Rows from block 5 of the audio encoder of a small contrastive audio-text model, named by matrix and row number. Rows with one number belong to one channel. Each number is 500 + 25 x the weight over its row's rms, rounded and kept within 0 to 999. All counts start at 0. Numbers have three digits each.
After each channel's rows are labels from the 100 clips, of 14848, where the channel reaches its highest value: "top examples" is what is common among them; "peak in band" is the frequency band that holds the peak. Only what is clearly more common there than usual is listed. The data: synthesised imitations of 52 everyday sounds, one a clip. In brackets: how many of the 100.
# convs0: first 3x3 conv (encoder.blocks.5.convs.0.weight, 96x96x3x3, each kernel summed), inputs 0-95
# convs1: second 3x3 conv (encoder.blocks.5.convs.1.weight, 96x96x3x3, transposed, each kernel summed), outputs 0-95

convs0.76:541530528509479525498485502457479499491474492506477485479547484531494512504537522500492512460524447536517518526503464513542499500483513488468557484477489521509517489495526493502537474503476489521522516477500483524522450501509462538488455462546519494487473449474511513453506504504493531540
convs1.76:449519469486477511483467523497504485495520488469536521502514497483430474518484525515496552484486493473490462477477541483475492517535505531465464526531524513512497524477490492585524500481482483529485506514490451525479482481503534509473506465483499529498481512492494517445497486491531519521
top examples: whistle (56); signals (56); spray hiss (31)
peak in band: 2000 to 4000 Hz (57)

convs0.35:483444506494527456526484481521527507538518549524496501551498524506512498494522493501480508459484489520487538497512517473504529490479536453482493521472515470495486512524547477439514461473516490472469520473474521517495524539476554492501476503516548528535498498500517481534503488486458494493
convs1.35:456510478529529524529506517487515495509460484530536470499459536539539507491487513494478486503507506483500475477521438486488533504548465526488466519525489485502537450515489521450521478480479498473468477555506488481534505495516484480482535511512542507456517462498500458506487504515511521514
top examples: machines and effects (52); engine (40)
peak in band: 0 to 250 Hz (56)

convs0.62:485505521472485488495466489453479505461506554484493486507514549511482539498511519492541516506538492531494456505519520498481509536489537500486488472510541505520433497520476494458518483481503527483515436528507497518457489503464510494471480491511484534482480494492494531477546529549501462488
convs1.62:489484510515476507548538489491529467546445492526543546528495489489502478526515532518507486519473498491537494494499522512478475487497477548501488536513543498487539485496527517540483517517478489489466548509480485504475483475494480510496530479534509489516536533525508471535488473454465542538
top examples: spray hiss (49); glass breaking (29)
peak in band: 4000 to 8000 Hz (97)

convs0.53:495504496529498508529451528507431489480500520511492468452515509466483531465482501487473525477474498546476463551532537515485500472475554513537508485469493525516496465488486486521486513480498507440491495479503485480513459502467482493502508511510522516500529491535526514490445470476513463517
convs1.53:507528444484528528488503508488506512512530483491498502492468473470491491517466500501534499496521539516507493443474466510477505477429500523505498496487515469479471502476509540501503506537477521501504510478501543486445520477510504471498481542459474476471549480511453520522524461465499483453
top examples: laser zap (51); machines and effects (51)
peak in band: 500 to 1000 Hz (44)

convs0.24:501457486474486475465501512538523517517524475455509519540494520475494444498518488464495539474502514501474509495486522492488464512466434492480532532527488475473522481505531529482484473491442487519533505460489481547462485474521505480454501519534499509484477492539533516497508499478484521502
convs1.24:469476581448530499505477513512458520482485521490493489565480505550494538497509534500515474486488478526488525479508486499514559492500524517519512486519507527517495509535464469519496466502515468503479545484494534483510495477470537514531506503468501460516534509519520528492515539506483481475
top examples: whoosh (26)
peak in band: 500 to 1000 Hz (32)

convs0.87:529510492433535518521480481486517518476522489470471491519521506530478514469522481520512519483505488500527498452499485499499505486548498506496537498512526495527539479468512495467536482470489482499497500482492525502500502507473426487529479465468473495478505520570530533546483538500461525473
convs1.87:488485520538515485511557544499513486489491524499526470507479525499500511522488511511470512534518479533490475516503532488496501488446480522537553571523467514460510554549484508503499503499495500519502472511514504478517486458518523488486486513500492517522544474521518536488501516506478474574
top examples: nature (35); glass breaking (25)
peak in band: 0 to 250 Hz (50)

convs0.50:524475489519546502471502511466491463483482538520466502541521523495479484463474448512488478515519474507496504521472501466510490478485525494478495529535495528539498466509478496529490512486534495523530478482520451550513504560521522496471501493472508512520509473520501447469444498548479488513
convs1.50:491497520481494509510500511501509492495485445492509473454499474488469520495507481536465496440466516518482515499526491484488479506525520485561499550465502506484517497493518463472524491461520498462453520524460574454506447450481505507489489500499486527532487474475489509479510483498506502533
top examples: signals (32)
peak in band: 1000 to 2000 Hz (39)

convs0.58:482534500544486431521496503518500532515525485492510481442555521531519469489545477502489511438493514514494506506511505521499477508551505491484513484519473525489512491504489467482493513502482489485497562499450496483476448494539531493510487506525475511523506541486457522469527510540491517487
convs1.58:504491491496494504496511503524465463487523493490472486529471460535464506516465491519496498532505475511487502469537495496514523519488520511500513549485505496500511528516493510546514495505512485484537432496440477528547536481467478575513518505460489507475499479516539463511515513443517503472
top examples: signals (84); beeping (50); whistle (34)
peak in band: 2000 to 4000 Hz (65)

convs0.52:531504517486508489430486512460454504489485513490529508472588489496510494449502512483489493530491477544478467526507490524503517503470508527508498523496467493505489512466513489514483465458475551492491531490517479456518502533462493476498517525501495542501517511482466479463504514499449519486
convs1.52:409516462478531485538526523501493491499456511574490519466485508493481487505501504515498581485506516480502485505497480486502520510499523462501518509539533495481534491496511519546517480519516477511487507458479536467497503474492485482496510508523511460495508476501486486510541544466507510527
top examples: mains hum (48)
peak in band: 250 to 500 Hz (25)

convs0.11:475490515476452457465520523487541513493497491506501514495455490514526468517544475524517539456470505527509479516471495492517472471509485477493477520504494506435497495524521499498536520501478560521481476539489500492510554513469513528542495478528523515464482490511478544502468506449483516508
convs1.11:532465468493571524514472478503500499519492515524494471514477507478528512472535491481490530496507507492504503495504513488511547493484482498505535494511453483540524526483500483463474499518500505534487494441493493468453446511545485515522511471512490513486525505490541468456536500571523521506
top examples: animals (43); bird chirping (42)
peak in band: 250 to 500 Hz (37)

convs0.39:469517483467530485514489468484473529521503510490478529457519488501496480499533535471507432533480495506470498511529495528540501494515450519488494504534522499535493518453527484518492515499533488470505536529528522469487478583458476532531493495465511494493493463514491530518486486500466494499
convs1.39:483496524505552496578522469493512541511482490454503476482499507500512475514556559478515449507520511516543503484483514506486507509488514521515484519456516490517488482505507513516469488467509504511512531531497417506529492487491476511479503566497497479468502470491494488495518541494490503478
top examples: rumble (67); machines and effects (48)
peak in band: 0 to 250 Hz (88)

convs0.55:519485491490517495487531483497540482457460509476442543485548464503530502481491514492480497512512528477459547473512490490504549455485480504478466539525491531519463499493466484543503484472519532495452526484467497521492515500505496482491493478488458492489491486522494477518464539533474488544
convs1.55:484511484537485494515513521506486513507456524521539495498511515524523494506500490485539566530502526524518484513514558563514543532472506475459487497506474486454505554487528506538513509475487519498482477467542485469509503483547461492502504468527518507528513493511473544495498503477532532500
top examples: household (65); door slam (51)
peak in band: 0 to 250 Hz (71)

convs0.29:506472522470479459489533523491500482491482524492512492514506524480514472498467532449515459482481491475493494489522507570477553469496475476477475502561512494528485503494481455493486482525527541516446495488512546506483474514513517463459470494492500501530529511508515461490492540535492501528
convs1.29:555537516505493502498511525491475506534474501535460521508515490480491491497553519513465539568512501528484524496528548508535481502517452500446527542480483516511514512520471545489500553494512525489515524489501494533502515548487525512484498524550506509501524504509495520513493528518511451505
top examples: household (78); door slam (54)
peak in band: 500 to 1000 Hz (31)

convs0.41:507494490484492479527488488453513531522475530482461474468537487467512468535503485534453494509533501509465485495507532483538533478500517477507476486501535486491486488497507503553497526471495545461480530513509525550462517497471533543495504488497498523500503514471500477519481471573469505460
convs1.41:508489516515497497521510512491506513479511516473513488471454488498470526534505526477495424489470524513524538531520487529493484476467513491492493496476478502510469500515507479494508477490497489569526497546521466454548484492547498443511490475508487505492516493565502479503512550464495515460
top examples: animals (67); meowing (37); barking (26)
peak in band: 1000 to 2000 Hz (44); 500 to 1000 Hz (32)

convs0.73:506499514454551484499490481498449542548489468487503484477507507492478490507491547465560492510496511505483511494481472479488486506533494466462491482533496479521529542488501473566465486528475540515465504520543498451484468496510498499508514513464504511470526490491503478468503555505492472509
convs1.73:469459494511514435532483495514527487482522489518489478489461472460455518536498456502497477468488503493520475479483498514483458519493479481505514474471489523484482506487513496498509536527499506560504535491535488533500565442510485450498492472513494458464456465484474487495490514509504498493
top examples: reverberation (64); text has "room" (64); text has "reverberant" (64); nature (41)
peak in band: 250 to 500 Hz (40)

convs0.66:521505488542494498479498517480512534474468478498491466522554523515468480476533462501483470500517527498505497503520521499499462537486464474487476490539474525555491496521521513463494475463503502509475554528478468534467506543487509472510529501450515507441485491464477539502510507475484517485
convs1.66:489506508500493485496499517574498484515470523500546490493491493471544513497496515492514465506460468495536476564465457468499493474512532504487487526512532504489513518548488521536502484469454480487486490514481477452494475438484502474490542495506486462497511474476489445481483514484508499476
top examples: household (40); door slam (27)
peak in band: 0 to 250 Hz (41)

convs0.51:530505459468497508541519514522549506517514545499520477485510484498521508475543557516497511502472515482515511468531510532502523470496510489497505505520495510431478464472476503488485477505484494524466525511498459444465484448467520536514513494494476507523487470481477506480516548454525512523
convs1.51:535531483511435490465506510498482489489518504526497487497511483481480513516458451545521574520438507482525471487509504498537494509511498484477493448519528526448493482522516489510501512530499495493496472485529555490488511509526501515541518473470514513517462507496511515507505447495469494540
top examples: thin (high-pass) (30)
peak in band: 0 to 250 Hz (42)

convs0.8:493483490512485481469483513504537482474470452505523499498514471511510459463495475517482542474501497545478449512468496507505500522515472501545483469490505465461478491472516475474499473481483493510512514467561540523484511556486515476479529454475480514564494484516481503507499474519479486540
convs1.8:530497508508481503555490461516484506525503510503512518509522534538539517505506505482478420494507475510508501505526488512495500469499491510508504485512445553530470537512510513530486518527517547483527493504488444513524494505519499483517471527495543518486516545511480491544431456508515495480
top examples: pink noise (65); nature (33)
peak in band: 0 to 250 Hz (98)

convs0.65:489529490529506516509463460511470481457535492467472533438473517525496506492518489474528470506492470488518493469505538475521460570497498499579492471514490513513503511504471509526464461491496546533535536490522513497491502522517494508513516470513525536492520481481532510519523484503491494519
convs1.65:506471541505473508539475513485568489492482526472501546513513480457521455540498503501459497517495489458530504487492497508514538510507501515460513514521515487477516463548536511471533516500501500433457503515471515502486470463467489507504519502465497460496470530513462480468490481492497496472
top examples: thunder (25)
peak in band: 0 to 250 Hz (33)

convs0.0:477486479479498471475520515495480478490507547487507516494486503466510490483503524502545473494535512525490530454506501529510512538469450501510524491479500546465508501469489510519507489503505513474473552491549450553526526501513470480469523473509511518533466445499516508511529440495457504502
convs1.0:500525505475510495492492496553510519486491503523464507525564494509451510492467505480562500460490508500520530490501488516479488492533508528483518507485484546508462496509539470486518514504522488470562526493476515474493505514465494474481476565484512494508468538483506481546488491476544528456
top examples: people (50); coughing (49)
peak in band: 1000 to 2000 Hz (70)

convs0.91:509471499463487506467515524497521487500512448497532493466472491528522474515494518522443511482502487519473500475511529523474513486506473514488479493518479505533496523500464490476516468466487529509525501489466540484450498489521534497454547482440504456477526505506472535476465504492435516482
convs1.91:513489512479458489488501490523479494473540512480486530529457511474473518494464466459508459556504548519488486507547501534526495420460516502508499524505533488485481510535514542489469521522456493491502505545519504500530493481485492496514479518540478532514510496539550482495505496494509507514
top examples: laser zap (29)
peak in band: 500 to 1000 Hz (40)

convs0.22:524505462553515533435466513553483458503503495460467539475482514498499484492519510484485471517515480509512543494463494530501474490487498502519502487493502532507553496470476496509526531504482500494522482508513465547546529468480487511488486537475497476499526557531496515467523539509464503505
convs1.22:486504507500477516466502542495524501513545525522484506455499499517473521472449440542495576496486494509498501484511495498497535471478521506487497468479510479474516473468500475479519484517489504519508520544513536485461509502499517558499545482492516564474472535452496469497484493487500492514
top examples: signals (34); beeping (33)
peak in band: 0 to 250 Hz (41)

convs0.34:519540508479450511545529509522528491446457485510522475486460505496506504471502539489493521518480533492493466474454481467482474512514488469517481522472473518496501489531512454496465464519468451493480496465464529481477465461501544495456480517491525515499479476467489496510484491534493504483
convs1.34:483527540488543499474486497495508505509506519489485486545511489503529508481489549526504476457524528555502515528504510528525471507494496512520500499527488486532536516494487510498526480483501531499502504492468479491529544560487446499540461466483471459512557513526540553533502505483534514505
top examples: thunder (41); ball bouncing (30)
peak in band: 0 to 250 Hz (89)

convs0.12:507487493520508482463476486521526521475438537482487505483475504491506513513512525436511473461471522521482524525469508523506507508542462574537521483461509489472530464475516468484507462501509519492459484519542507460516499479509473528518493528519458488490496496508505516469485487537507518523
convs1.12:516522453510503530477507487493519476510493508524512506503554532519520479504524455553532487522454511480498519462468466466481466499499485480503520501507501499495456474487467516491498474532528501505497512476536513551498475491494490470502521492493522571538475550495536529464530476512501523534
top examples: reverberation (66); text has "room" (66); text has "reverberant" (66); machines and effects (55)
peak in band: 0 to 250 Hz (51); 500 to 1000 Hz (33)

convs0.36:474492511486499485521507452457519511461513503478518428472496468479474477494505510486489483471479547452465522539534496471535488497501473507498495508452498504514491461533452461483509457482476488511511508512507522506525458503490481477446520498509509554490499462499494459481486495532512493517
convs1.36:508516459531525508524474515503509474530510519480486483509491568524508539521510547474527466493555496475533521528498481514463510467491539465509500509507541528511495496491551508506529501481534531482498486488527497512466506498457503509483498502547535530518499533493450546497457536512497503495
top examples: machines and effects (55); engine (34); thunder (32)
peak in band: 0 to 250 Hz (99)

convs0.78:503434527513545496481491482529475518504463496523480527476480494497493514508464519511506545496482508513481543513493516504480529520521527494482498489490495501540495493503490531536498479472514517518442490482528507523520514486496495452570518448486535471522525525536496486532456502471454540496
convs1.78:519487469477472485472519527451515498477508518538485437512480511489500483531518483518492482491475503473490475485533480495480520489496528450454490495525493507409461501502532492481493493520484491488509487527510482497532497468484498466465517511532535491516466456485512456497482515535534465526
top examples: engine (28)
peak in band: 0 to 250 Hz (55)

convs0.61:481482463480519491530513483523474515567506513511493495511507519497511511485516531480482437468481473513480499486486462471545540515500510464486448491503512437578511503469450468493506519479516491485516470520529521493505494567492493511481465496487490515509513507500507522509519471524492509512
convs1.61:500518501518516493533503460476490499476518483499514586533484475490481494492526476523545524487496501492529507509522493514496494494456488491509505510537567553480507530478583527501512499511502466494472516521534491530494500490472503493476499506518500503462479484444519509451502530511533497486
top examples: household (63); clock ticking (59)
peak in band: 0 to 250 Hz (32)

convs0.20:533504527515498468503502496471471481470482436529516558504452470498504509475520477452479538542485477490507507494488474518493516487498527534467541493478468502528462503458488496442494463490455529482503527488542515501467515493496544498506489515496466530486496512525513531483534515493487475502
convs1.20:506507469510521447487522498494511538466517575475480517481499528506537514506492524520502486468523496522488524501501473486475538501520455485537488509505477444466530507537511535530520459514559512494504467530480519508499482521492485515552501469485539500505510519507528491508460471492500454512
top examples: animals (45); barking (35)
peak in band: 500 to 1000 Hz (44)

convs0.28:483500520492529512502484519511468535499535503464511498523507503473483529477493546522503493534499458506525485483475549441502505445520489474493487520520527530502483475521511526466499461488508546532531481524463504498488519490501493492526478496525555465468459511472500468533478566519515505483
convs1.28:503493464514495493492519467547539487522502499496498504435511512477510490512507455485484460482512524495496465517521477523549515502479522470567530501506511472467495518491494444543548509491474430523483503492492488513507507523490478522488504539476458511521509505464514511492480474478483457479
top examples: spray hiss (83); machines and effects (83)
peak in band: 4000 to 8000 Hz (92)

convs0.15:513534491486485475450500454515494524507501496474481463484532529508515490481527514487500518461502516468471486534500506483481527489532486541490479455504457560537491492519491481560455510508556479502493486482543492518513496506509492515505459456509484467490537464468452500481490489523524502503
convs1.15:475481470524505504491507521482543507449456495512501491493486498542513500510543513495510487509486481496516542502513491492495464506503477493500480475474533452472495505429483486541478463509519484469495553478537434517518476481518503486478506514515509488460465535499487537496538493493478558519
top examples: reverberation (60); text has "room" (60); text has "reverberant" (60); animals (43)
peak in band: 500 to 1000 Hz (34)